python train.py --image_size=32 --cond_dim=128 --num_classes=2 --hidden_act="gelu" --qk_norm=false --inner_norm=false --patch_size=[2, 2] --width=192 --eps=1e-08 --one_sided=false --ema_decay=0.99 --max_steps=20500
Rows from block 2 of a small class-conditioned image flow-matching model, named by matrix and row number. Rows with one number belong to one neuron. Each number is 500 + 50 x the weight over its row's rms, rounded and kept within 0 to 999. All counts start at 0. Numbers have three digits each. After the name is the row's rms in percent of the matrix's.
After each neuron's rows are labels from the 100 images, of 14976 (inputs lightly noised), where the neuron reaches its highest value: "responds to" is what is common among them; "peak at" is the part of the image that holds the peak. Only what is clearly more common there than usual is listed. The data: simulated grey scan slices of phantoms with and without marks. In brackets: how many of the 100.
# fc1: MLP up (model.blocks.2.mlp.fc1.weight, 1152x192), inputs 0-63
# fc2: MLP down (model.blocks.2.mlp.fc2.weight, 192x1152, transposed), outputs 0-63

fc1.36 116:458443525531526528486460451512523482488514461540585416488517407385520467425424505492540477501577478491510413519514477504511489354485475518581542440465537509488467522432484481533448537510584436
fc2.36 124:416532461504478368477440561551517543485468455534531486479497584544448486379487541458442475479427428503428469485548500532510550449493482501520504484504467669455549525609516426510549487455488518
responds to: belly (99)
peak at: centre (99)

fc1.642 093:532479536398491544508487453478548503556510534461513477472548462475525476523538513480484522426536412492492498537516499516483503518483589497452461554529530490533533501484414452573561505530515479
fc2.642 061:504457467544486544520511370507530424469536512521537431505493534495495593482551472642610519596425503499511448612453520402520455572481526505509523530537470503605512490437566477391486452550482505
responds to: chest (66)
peak at: top centre (43)

fc1.230 094:446484527451386549456526471463464588531526505487540400471544399505477501540501597559528496509594536544483535507511518464445509552511459525427359486534518470510477481476546514531503505503492473
fc2.230 097:493471422501561501476524585455453512426443412530460550521421513462459537538596539450481597508527419557454518539535533467495482425529460523476474548513556522513556502493479434474551584471456600
responds to: dark spot (72); side: right half (71)
peak at: bottom centre (42)

fc1.442 090:444404431542506545467490478419503629450459553462510517555477464548436482400522538532552532538575489493558520505483533507573544489530474515466506464495577539508587505501500500568494363517515442
fc2.442 071:503474568524529492461540508573472531600557467483461430519437545547507485483506571470545420441425528450516554488381553532481503429493459496566464500623553508482436534553557563558524396511474415
responds to: limb (88)
peak at: bottom centre (39); bottom left (36)

fc1.190 108:490541556484482608538411464535588407559561534491418465447553397595535413507504527600500473506541326573447564517541491500513477515602471501494559469505458483485485457479510445475476610409499474
fc2.190 126:509497487526577404464489523567531617435509532528531457555573480496468504551414571448507533470495500500487512364495517451483510560541580467453503461519504452505484537501558417487449557528475419
responds to: dark spot (54)
peak at: centre (84)

fc1.8 086:508482587498527475537484467422512501581470476449503351469534417470566465438573501527424456462517520502459442471408450505470540471526455573525482499513504492471514523447482481513500476539458501
fc2.8 072:517435363535470512518457473578436462464487517494533406587549517497536398485439493588598498494453525475551488516525451495540443504491531541516560481466513563520516485505508549487480445537484507
responds to: belly (55)
peak at: centre (83)

fc1.593 101:492449466513468512416490484477473538488533542490543580469518570589469502463533496546464519495607443535443565429575516500515561482493431512436517588553415530536567497529414474460495645506466520
fc2.593 092:505537522496576471505434553464441484506557448481452598457462393501465550513492539521551495511454586477449509450461507488428553484517487498431507514632504536519582451449497339510522452555498554
responds to: side: left half (69); dark spot (62); belly (52)
peak at: centre (52); middle left (40)

fc1.319 097:508362524564508510426478498438488582467540414477524488499535485430455457486506539480536421502439471478467506491409449540451467492520436496446415435495507537441482470458576433500564602517518453
fc2.319 070:497590382566480561527514532460566523453532503509525492455566404488495467496550442501588436478441497470590514489557459413547506572506442519478495468444523500532505509522536463538501446556484524
responds to: low contrast (80); belly (53)
peak at: bottom centre (56); top centre (36)

fc1.128 089:550460543510498511506519454512592544443527540522625497517511501508466491563544447413485502479539464532502564506453540492550481502497463488503584542541442493504618472486461505402546591569544562
fc2.128 091:501428394566533600519483557479491525480551504446437381439527472491463519430535528529467508565496418485458474505523465512471502526541452518389429512569543579514611444510541499538517485481572439
responds to: chest (97)
peak at: middle left (51); centre (47)

fc1.96 087:479453409580514532451518412476503513524518492447589526489530440453505498502543531542450427560585495572516527544523475480464513469464532529519460430588609433560533466463367413514498587474527498
fc2.96 098:513430569544474425484475484551495547502471536470512430506448554521457494514472540535535562540650481486419478525489460461498487494513459479452496553507528526519425481557535467537663445441499435
responds to: limb (84)
peak at: bottom right (38); top right (38)

fc1.576 064:522500536547536490498506543465521546517568592493481465552519387467516503481510480462393537457478533456443544421463523429487508521489560469580406431521545560528522462480566432574522339505414478
fc2.576 060:508467473519425457491483450484533377520488491556559507495564545459444491427426565529589440620521496455537542510444498397495523591466522453514485476430532575541572469454485499432502506602571452
responds to: chest (58)
peak at: bottom right (62); bottom centre (28)

fc1.305 106:475452445466472314484574473439449501519547570475516534536489472485513454479543413574481544522599516467501436517525476546518576471333435583559499515488483424511595487472400503513476607526523544
fc2.305 127:529501479453514594526445558580535490409571484522352527500632455527468528506455442545462579483564439520495480443514501545494486494503560508488630493417546595410584381516505544411539483529531551
responds to: side: right half (95); belly (94); several spots (48); finding: bright spot (38)
peak at: centre (83)

fc1.248 103:555430477525554500552561512494482581501537532418474486456479508439579536536550533457514509477542469484512520505465561489345495472510494532557466576571591557488461518453527534568499497464627429
fc2.248 138:542486471533546496432533500488560429457615378522442476466435550497516513493506481433451517466545421497531523411509515485464556584493536509529558541381451454580482457585489538558475486448467480
responds to: belly (52)
peak at: bottom centre (58)

fc1.384 092:427480502428458572457469491448504426516467489369544560575473515437466532444490511487533510677544577420480464548507573460466546433485521496585528477543564510578609518532483476512512496524557528
fc2.384 081:474579522506582582505498501511515461467548451480566485514564433537477458540507527429358459492483615397482472578585480482442480463502536543418554504567530552482584470598541585619530423458562463
responds to: streaks (59)
peak at: top right (32); bottom right (29)

fc1.28 066:477451465448481487422451441491482555431447500475542541552405456392543485543430599467486494511495600487510543536524498488554506549584516518495527500509591477504553510453547518554446490515467472
fc2.28 070:511503492576529510469445491536495534474551527493538377532510501473488493488490460455570478480583596441510492575446463516457505519536630470502536524533465501540544514504652530486514463530446413
responds to: head (84)
peak at: centre (51); middle left (39)

fc1.531 118:578504524567536498561578531455489520580405551544484451549441455499518476481500583610450438466549376481475547588514581497532487413430633540549511478487461469495591522458437439548497461529567505
fc2.531 125:450487618510470424486515499458450583498483469518572544533532500556496528639589519580454470513534463472457497540545490500479542450556433543482496479522468370466425545506505436493506514404578448
responds to: side: right half (68); dark spot (56)
peak at: centre (78)

fc1.522 074:497494482461575458541463508383508383525533435495435496536476419394534583517562464479543515512492500458527493509470457626498437503443400478551591524476432504387511547443393453446543524564555516
fc2.522 066:479409469530444537453485467594555451532526468548492499540502474527516527498526429638493535483455534507535490512550454467539444564480564513567511490437504515471478488441452555529530508561453433
responds to: limb (75)
peak at: centre (100)

fc1.431 115:519525479489406420483450453531459503481467537513564560525547523521507489491476451509501496525505560534556520519507479442568552454530503472479520438541484539483609528536365487331446588519428425
fc2.431 115:525481532499566601475443535478515469473543526442348545460497446528467495465455576424461585517540530520500535486531500555487498512489513511417466527499439586479610482528591513524605566459550445
responds to: limb (75)
peak at: centre (75)

fc1.582 116:519515531582562475455516505449467407525535482446613526535547464397469485528507393531481562517531433509440505475484495522509527544469488479567362498529394517462480522435417515533510547537469447
fc2.582 123:470510481549447608513472554607482477514544409498389508494412489495506509537512447522424495509524471541543493488479561479537504471507532480590592501362490507523489494541444429495521392576451583
responds to: side: right half (82); belly (71); low contrast (52)
peak at: centre (94)

fc1.218 072:570504515511504506514494534445495470541520583594499493466532428555545564456489530435474497535437415471571501529484431465448587539523434460529463547467476463530526516480513509580579497443481429
fc2.218 064:429456520552550504464465414513449453509470535526516466551496539449513540510511428456576537513593466540594449539492489477554448483433555386537524533442477499465489484482530487462507525562439460
responds to: chest (51)
peak at: centre (96)

fc1.360 096:487477479584515461448511449539390454484572534478532482452502482525494418533435498583480520437580488557427556548489540518574456525593451509414500526519525460492486525501531478426430493491462477
fc2.360 113:559403405451489453484460462501488484488505540531490527576520458547454496527529573515537579518479613522424441512527486504470500601482503464452523621402509485500537444520530383612439454515525576
responds to: side: left half (73); dark spot (52)
peak at: centre (53); bottom centre (38)

fc1.209 095:484411500565423438610615455480385546529467503514504450449527495544449527511534413516514542489632600519421497533538492551494485405476398539550426516548527462465588575480466514428500425541460443
fc2.209 088:555455577507452520532527550381518516529451501453448536433524470529569488372691536484478482529527509461518461490513539467484518579467444510471556489542496398525517514566511461568575470411456591
responds to: bright spot (45)
peak at: middle right (43); bottom centre (33)

fc1.491 101:530559356497502516527457477503451502524501460482481509399495591397464570466482611460535528557544479511577539574509388559463480519533360520497548542526350482490581519454480512517539717435560444
fc2.491 082:519404579510541498441487484491474479525454485474476516542508482561537517580509526479425558462523440556424499497563497552519555488450520483475484469601463416470439594636505478522576489435546467
responds to: low contrast (98); chest (96)
peak at: centre (96)

fc1.333 085:462482480514477481484454528510435491508446546531421488520473562554505525475484537433594505480565588480452433475506421506448506462464527489504459436495438505505493573536517547576411566533505509
fc2.333 075:518488532606507450442515475443558462510557523491539461523491569490536417481494566574582523593447525487595497523444491500497565516509585522476562479396392513627506495459503477491517467517434531
responds to: head (87)
peak at: middle right (96)

fc1.730 090:473460450510453484535488400505569482499463516505520412514423421472501473562413480518500574521507528492509491573523478509511527438417484473494427475497481466460482499554442503510464538515452453
fc2.730 092:476488398534492557510499486410407554443519501525486453485506424545482547479453479490569469544510516390488434472529455543475458528483580444505439593499501503531477482413546460470526398500511448
responds to: side: right half (80); bright spot (52)
peak at: middle right (47); centre (33)

fc1.487 107:523514405452468517383452491585466565425540507513469498376529557505454514544520474522437558494528463497543417462505427484513450549610546521441604519450408581548399481466525498537563611498467513
fc2.487 103:527485573517474512504446530441505556468504493492441429542526467499474522556573426465539526446474545534430454449499432506484537526495547508561460461608517430611468466581401500501636488480511406
responds to: chest (92); low contrast (89)
peak at: top centre (61); centre (35)

fc1.165 083:524442574528465562492494487474528447529516459503504540527477479541491446516467442514594464396558563526466522512506536501428526415535496532533530510583521392549551517514583468566394552522489475
fc2.165 070:465523559440537460507560544508444527555534445519510438468487486532512588487549501435495546500458527575469477483530495471631531371492540458445494521653475526435429541581488556542544424442539529
responds to: side: right half (72)
peak at: bottom left (32); bottom right (26)

fc1.4 149:596510457505515588476458469433494441445530479525548560436524459511536543469517560433468499428497514546557504448552580654482587447583515540603447499443534544486635540447465542460482495464537534
fc2.4 172:531522438513480318522456423466531357481639538515475533583394518547508450558511545451476583491527503512407403484545544545463432405509510578538498529542388486536507491562531494473434554596504533
responds to: belly (86)
peak at: centre (91)

fc1.651 109:512470533506460312404539474414467454534546524558466457477523456542536506491527510547478599482528468511446568459473416464491467409553539526519419449484491498560617475530537472489533482450536544
fc2.651 109:525428548530500550519498470480503541521512482493477517502547431536507503487627461484462538517480613525530545410582501442454499583488441553544518497539511583492462427540501450604595485476479521
responds to: side: left half (73)
peak at: middle left (58)

fc1.184 112:493526438506512563575504458497449492618518453484582541448522517496511539473468568571520525529564583479517507510531445547465593519590429488496495615452461493496597539481489502489472585502486447
fc2.184 103:483466588503496409518484544452497462541490472492382465539425499498524485447541549405472552475460513476548532470440454524412555585514399486457560472478554394470408436583402534499480562480457459
responds to: dark spot (36)
peak at: centre (87)

fc1.449 100:478492491540453491406538454505396557557474504472547476451476482627493546431446597559439477510499454478490510482544467510476519475508487491506371556499389433515499531403525545513530599508468487
fc2.449 091:561511548456552473453485565560512484514541382510422471473584435458528487529548443415432470447451482539472504445561455541430524535539560539435567501528424549509525537519524517516484501473514531
responds to: dark spot (100); side: left half (70); limb (54)
peak at: centre (62)

fc1.425 109:492481399533539456528531485508535536461491477520550517524502450502475483469416556544409517494537439500535499488512494448605519487445593454452445478476543571519469527531520410524552587486521513
fc2.425 102:556495649470583486519561464416460493491490525485474435531585476557516508524447534425545475453460438514533520436348489456491567494477556475553467534496569539538508516492521544566554458473438428
responds to: low contrast (73); limb (55)
peak at: centre (53); middle right (38)

fc1.615 106:509429486496557422573376480555503502526476563482522474598465511524467481410493492479517542523551607424484464544536506546567551451450530483585530428450538542523726552557550442550478529548536495
fc2.615 080:488530623554521358521460519458504473465530504506446435503512470502511513461531491480450529506472494469616521479539495441467520476564506524451538496525507506581583520514463460539491500494519464
responds to: belly (98)
peak at: bottom centre (64); centre (36)

fc1.257 086:494367483559466480522517457502421544554501508490549538610467497549415495401498496490512536472529678460497521539471466500635542456515460495447455440425514481503663548553495456472591400555512511
fc2.257 085:491490547531486516479529514446547571500458540437419479485525422522546475363522571501491530466504565450549563444487517512442473494525454516456483442621495569549489454588464500561495429434473343
responds to: belly (98)
peak at: bottom centre (77)

fc1.697 104:466433504598518475552521509413504461505529483510532493433528440517487482509506509465456500423565618536459560519550523489464523553515475510526450499558560462465526536485525491431533501522475450
fc2.697 145:455515418520542455581514538498538479508485471492457460486425582487515466532547460513439555541528454622503476533517501404508472570491492524477472513567548504526491532502570506401493615567475457
responds to: head (96)
peak at: centre (97)

fc1.608 100:513485491575556498491512499497498488513500496499546440486515534546550497443524573485554503427485393461490547565522449532350445500586373474507522481515492512480547539474546612499472555492462572
fc2.608 098:504496512522548478484498532466530497483526499524399427520529436485440544507446580526450540516449416571501534468420515547582494547535503521495482544571558473479549521398458505566556555535548446
responds to: dark spot (70); head (53)
peak at: centre (51)

fc1.229 107:522443433478449423405517387425474494479450511488566520457493590505464469497537392558425533475516527487466577560533533492494523464575460505547395486443511410502537555509498488444526498459515515
fc2.229 116:515517501432543559508453500360495479517594493529461520561497545492525509566584546392473483436500490586518566489481530462476473592550419507482544473531482507479525518510428392433529576508546542
responds to: belly (61); bright spot (36)
peak at: bottom centre (72)

fc1.650 089:505529488540439537543490467443484395475543514480541463374512501470486491549448578491512611508431401564543446461496504519545398582475516474489602387496405507508460538468520497475483565544505548
fc2.650 096:444504528564579507523409521432490538438504457521444523475501477520418501523471494461493530484552555567464487468559525526497460491556412578473431442537544533532523550511468413489495539465465497
responds to: limb (68); dark spot (56)
peak at: centre (88)

fc1.293 104:528434469596433508509447396482544413544541585570520592462551507487541502510502497534496521471449318595538553487493477489454498461549593551437551487501433429524629492527598481436466588492384475
fc2.293 097:513526537453549398570477549509477517540515455542526498544477512537463559507548546433487597491517499533418489442532474375537572497464572523489440450582501556522562537540478437468440576483511503
responds to: dark spot (37)
peak at: bottom centre (63); centre (37)

fc1.646 087:477513540503498599393571439506413479447498488528423490485491530511482508556484619453499600549480388540490521419493473443488529529538513539355464542460504479535473480511481513474446582508436539
fc2.646 098:436439489422505413500556526502478597573485575553586567475523467481488497619459465510506508524469570506466508379540446479491561579497493554579511552484487499437413450522560425463536569472436521
responds to: dark spot (45)
peak at: centre (40); middle left (33)

fc1.283 119:580467443553396552528455504539562509549518520491576512479507450463498582496453600504464525482533440515551467503511438531442489471421458518531446469517419551532493513552466573582500555510491372
fc2.283 150:520484469500455558501473470404469515397592553459455419611544435494491455513459427526552429468472484592439492585511443496509582516476498545517528498628472549548459475518474528498432491449503474
responds to: chest (80)
peak at: top centre (43)

fc1.97 087:532508490531503515526472412553415448492474541538498536454550566446498499491492563482528558493457542432480531515490485480490567572503467501494439518512566462541423464471554555566476558447540502
fc2.97 085:487451457541491505530464424495522513479519466516470455582409508519457513452489468545576491501543521462589494558509593547502469568541573456522482522424518536534445457473413490447488488552361431
responds to: side: right half (74); limb (67)
peak at: centre (61); middle right (39)

fc1.557 091:516459541482493482491469467461523486514546459502514413520578432492535500444557513470444475458471536442461544402506549480497511488506552458486512487479529403490562535498530449547564459535492472
fc2.557 067:448453454557452483525462506580468489511538490504489485481498472522520432488469494596598548614480577428566575503423519452547451503457539501534466505476556505585521521461471520412470447598537441
responds to: low contrast (65); limb (54)
peak at: centre (75)

fc1.31 068:486408475534516456450411564473554461385542522538415509520529448486564518467553490501528387502468516529508515485501516542560469503454569460558508460523459539599521509538551441550537445465434454
fc2.31 061:505504502483512498508458383577540465474510490538546479561527446485509422453450478519613494478515470489616503503489482485466457615466542478502504486358499504517549485387506460396473547582463485
responds to: low contrast (53)
peak at: top centre (67)

fc1.515 102:515445514428492492459446510435459453513538504497422503590474435528484489498539527655415536574401525427448508508504561453546447493381702484507458538516526511517514435559512432560469490563527493
fc2.515 087:558593549508460469522501470385483553470480553527534513553522589481458499521464491520569522444452534470514616539528538526539431533518576488512563607489500569550554437402539517448490520471528414
responds to: limb (74)
peak at: centre (76)

fc1.396 138:493525502561519576395490555521517606512526491552504533531554557557488435527471438599475450530483494510488451456511495461484478444371584434479531556588408553522548566521405492511483494518456487
fc2.396 128:544546507500527457559504552484480520572457403498441506526443461442498495474454455420450512447438515502467501483511489536429513563506522458506518614528456542559473446612487526514454507548502472
responds to: dark spot (75)
peak at: centre (67)

fc1.174 085:538473474450426442382476483478567494499558503568549514590536451465581432387474450558464460548548480541476512461488561507592464545557497438561499559491502430549607533472510486513471523577537479
fc2.174 077:521485430550487492458498442506550537477587514489469569525465393509501522489470515564532497566431482440437455511542532475584515516536537458474522535428468459445587537488532454539446497569501540
responds to: head (56)
peak at: centre (76)

fc1.378 088:512488571488438514493510510446460510506510518498552408496481646590404486491483505498478505409599461535486484495510512424447515414503476516464405454457511448486444502522479468556399505502489460
fc2.378 096:502554454438509525465519540477541481498508504496426488519464505583538518520577425467467550477472434601413502433509545491521505430508552506483496505642555496415527460505509556586514425440512474
responds to: head (52)
peak at: bottom centre (54); bottom right (26)

fc1.198 102:518477514488463523519537484503408516457504480430500473508439636545424499447547570538514522584584497514516413445556528522509500414429528484504509575568438406556573498479454495519473446419509482
fc2.198 106:562523516563528549490430508601461543535501492494378385593547498532523431427504482427471540474460506517524487500481565523453501503551625559469474433549500503494562465551597484506385493409552477
responds to: belly (96)
peak at: centre (67); middle right (31)

fc1.520 086:477493534499492512625513396519437492452526445477441440459519542446518552492578533424543572528532510434486502506552408485479461480577427552464448491517552516494392599538579593516375577475624486
fc2.520 097:489476385534467573519491452520441518459551462510579534557494460516533503474565530580525434497473459510460522519520448449433406531590497478515456560485467471448524588462390544489450442445501474
responds to: limb (67)
peak at: top centre (85)

fc1.233 102:460465563560509458482497520414530402486513527460565547554551382546497441496550500466514466496415607471561518410500476536523512500449514433498535451541492475496689564492477516513465526518508442
fc2.233 094:479463501498473519464507522436558490456473427490564557487457428500496481471454532437456504487479469433390530459462485425496570429485552523447518442589507513477628453575481535548483435438577451
responds to: bright spot (38)
peak at: centre (62)

fc1.6 086:509477374568548489420544540401513550442484551501565528430555395486537424541525522548464539491583348525498486447541521564531521542436493521521529475578414515467549507471531507505442488495514505
fc2.6 105:532423608529497561555505532451481512526441485503493515580492436536500510357500475516505481485464487455493545384513576491379596485489497516423461432544519442419534505488535551539506512483528515
responds to: belly (68)
peak at: centre (73)

fc1.563 121:467495461433461585454520432517399527602484460534529463440472436534511469467465569527522459494466508505490565491539387532445523495509488502456462525539481523506560563558575509502461586443549494
fc2.563 125:502518547450553464436562466397514498430421512476469453538523461543578485500396672422527553480470477455518599444518542499454523490426505434449541540466521437520448494455515553493483532398574609
responds to: side: right half (96); dark spot (86); limb (82)
peak at: centre (68); middle right (32)

fc1.496 119:529495555532517556484461555417534585430452460512476482518518462392480556448530549496489485512526529517504529492553542487395465441480549551544447539605499494485461482449572459498493479601509423
fc2.496 131:469506458518559423513507507594488469550566566492515465513517463481478520610516476497486452475508489509470515552483475571508479488469455477509509491616533533399451425477497485560503495580568558
responds to: chest (69)
peak at: top centre (57)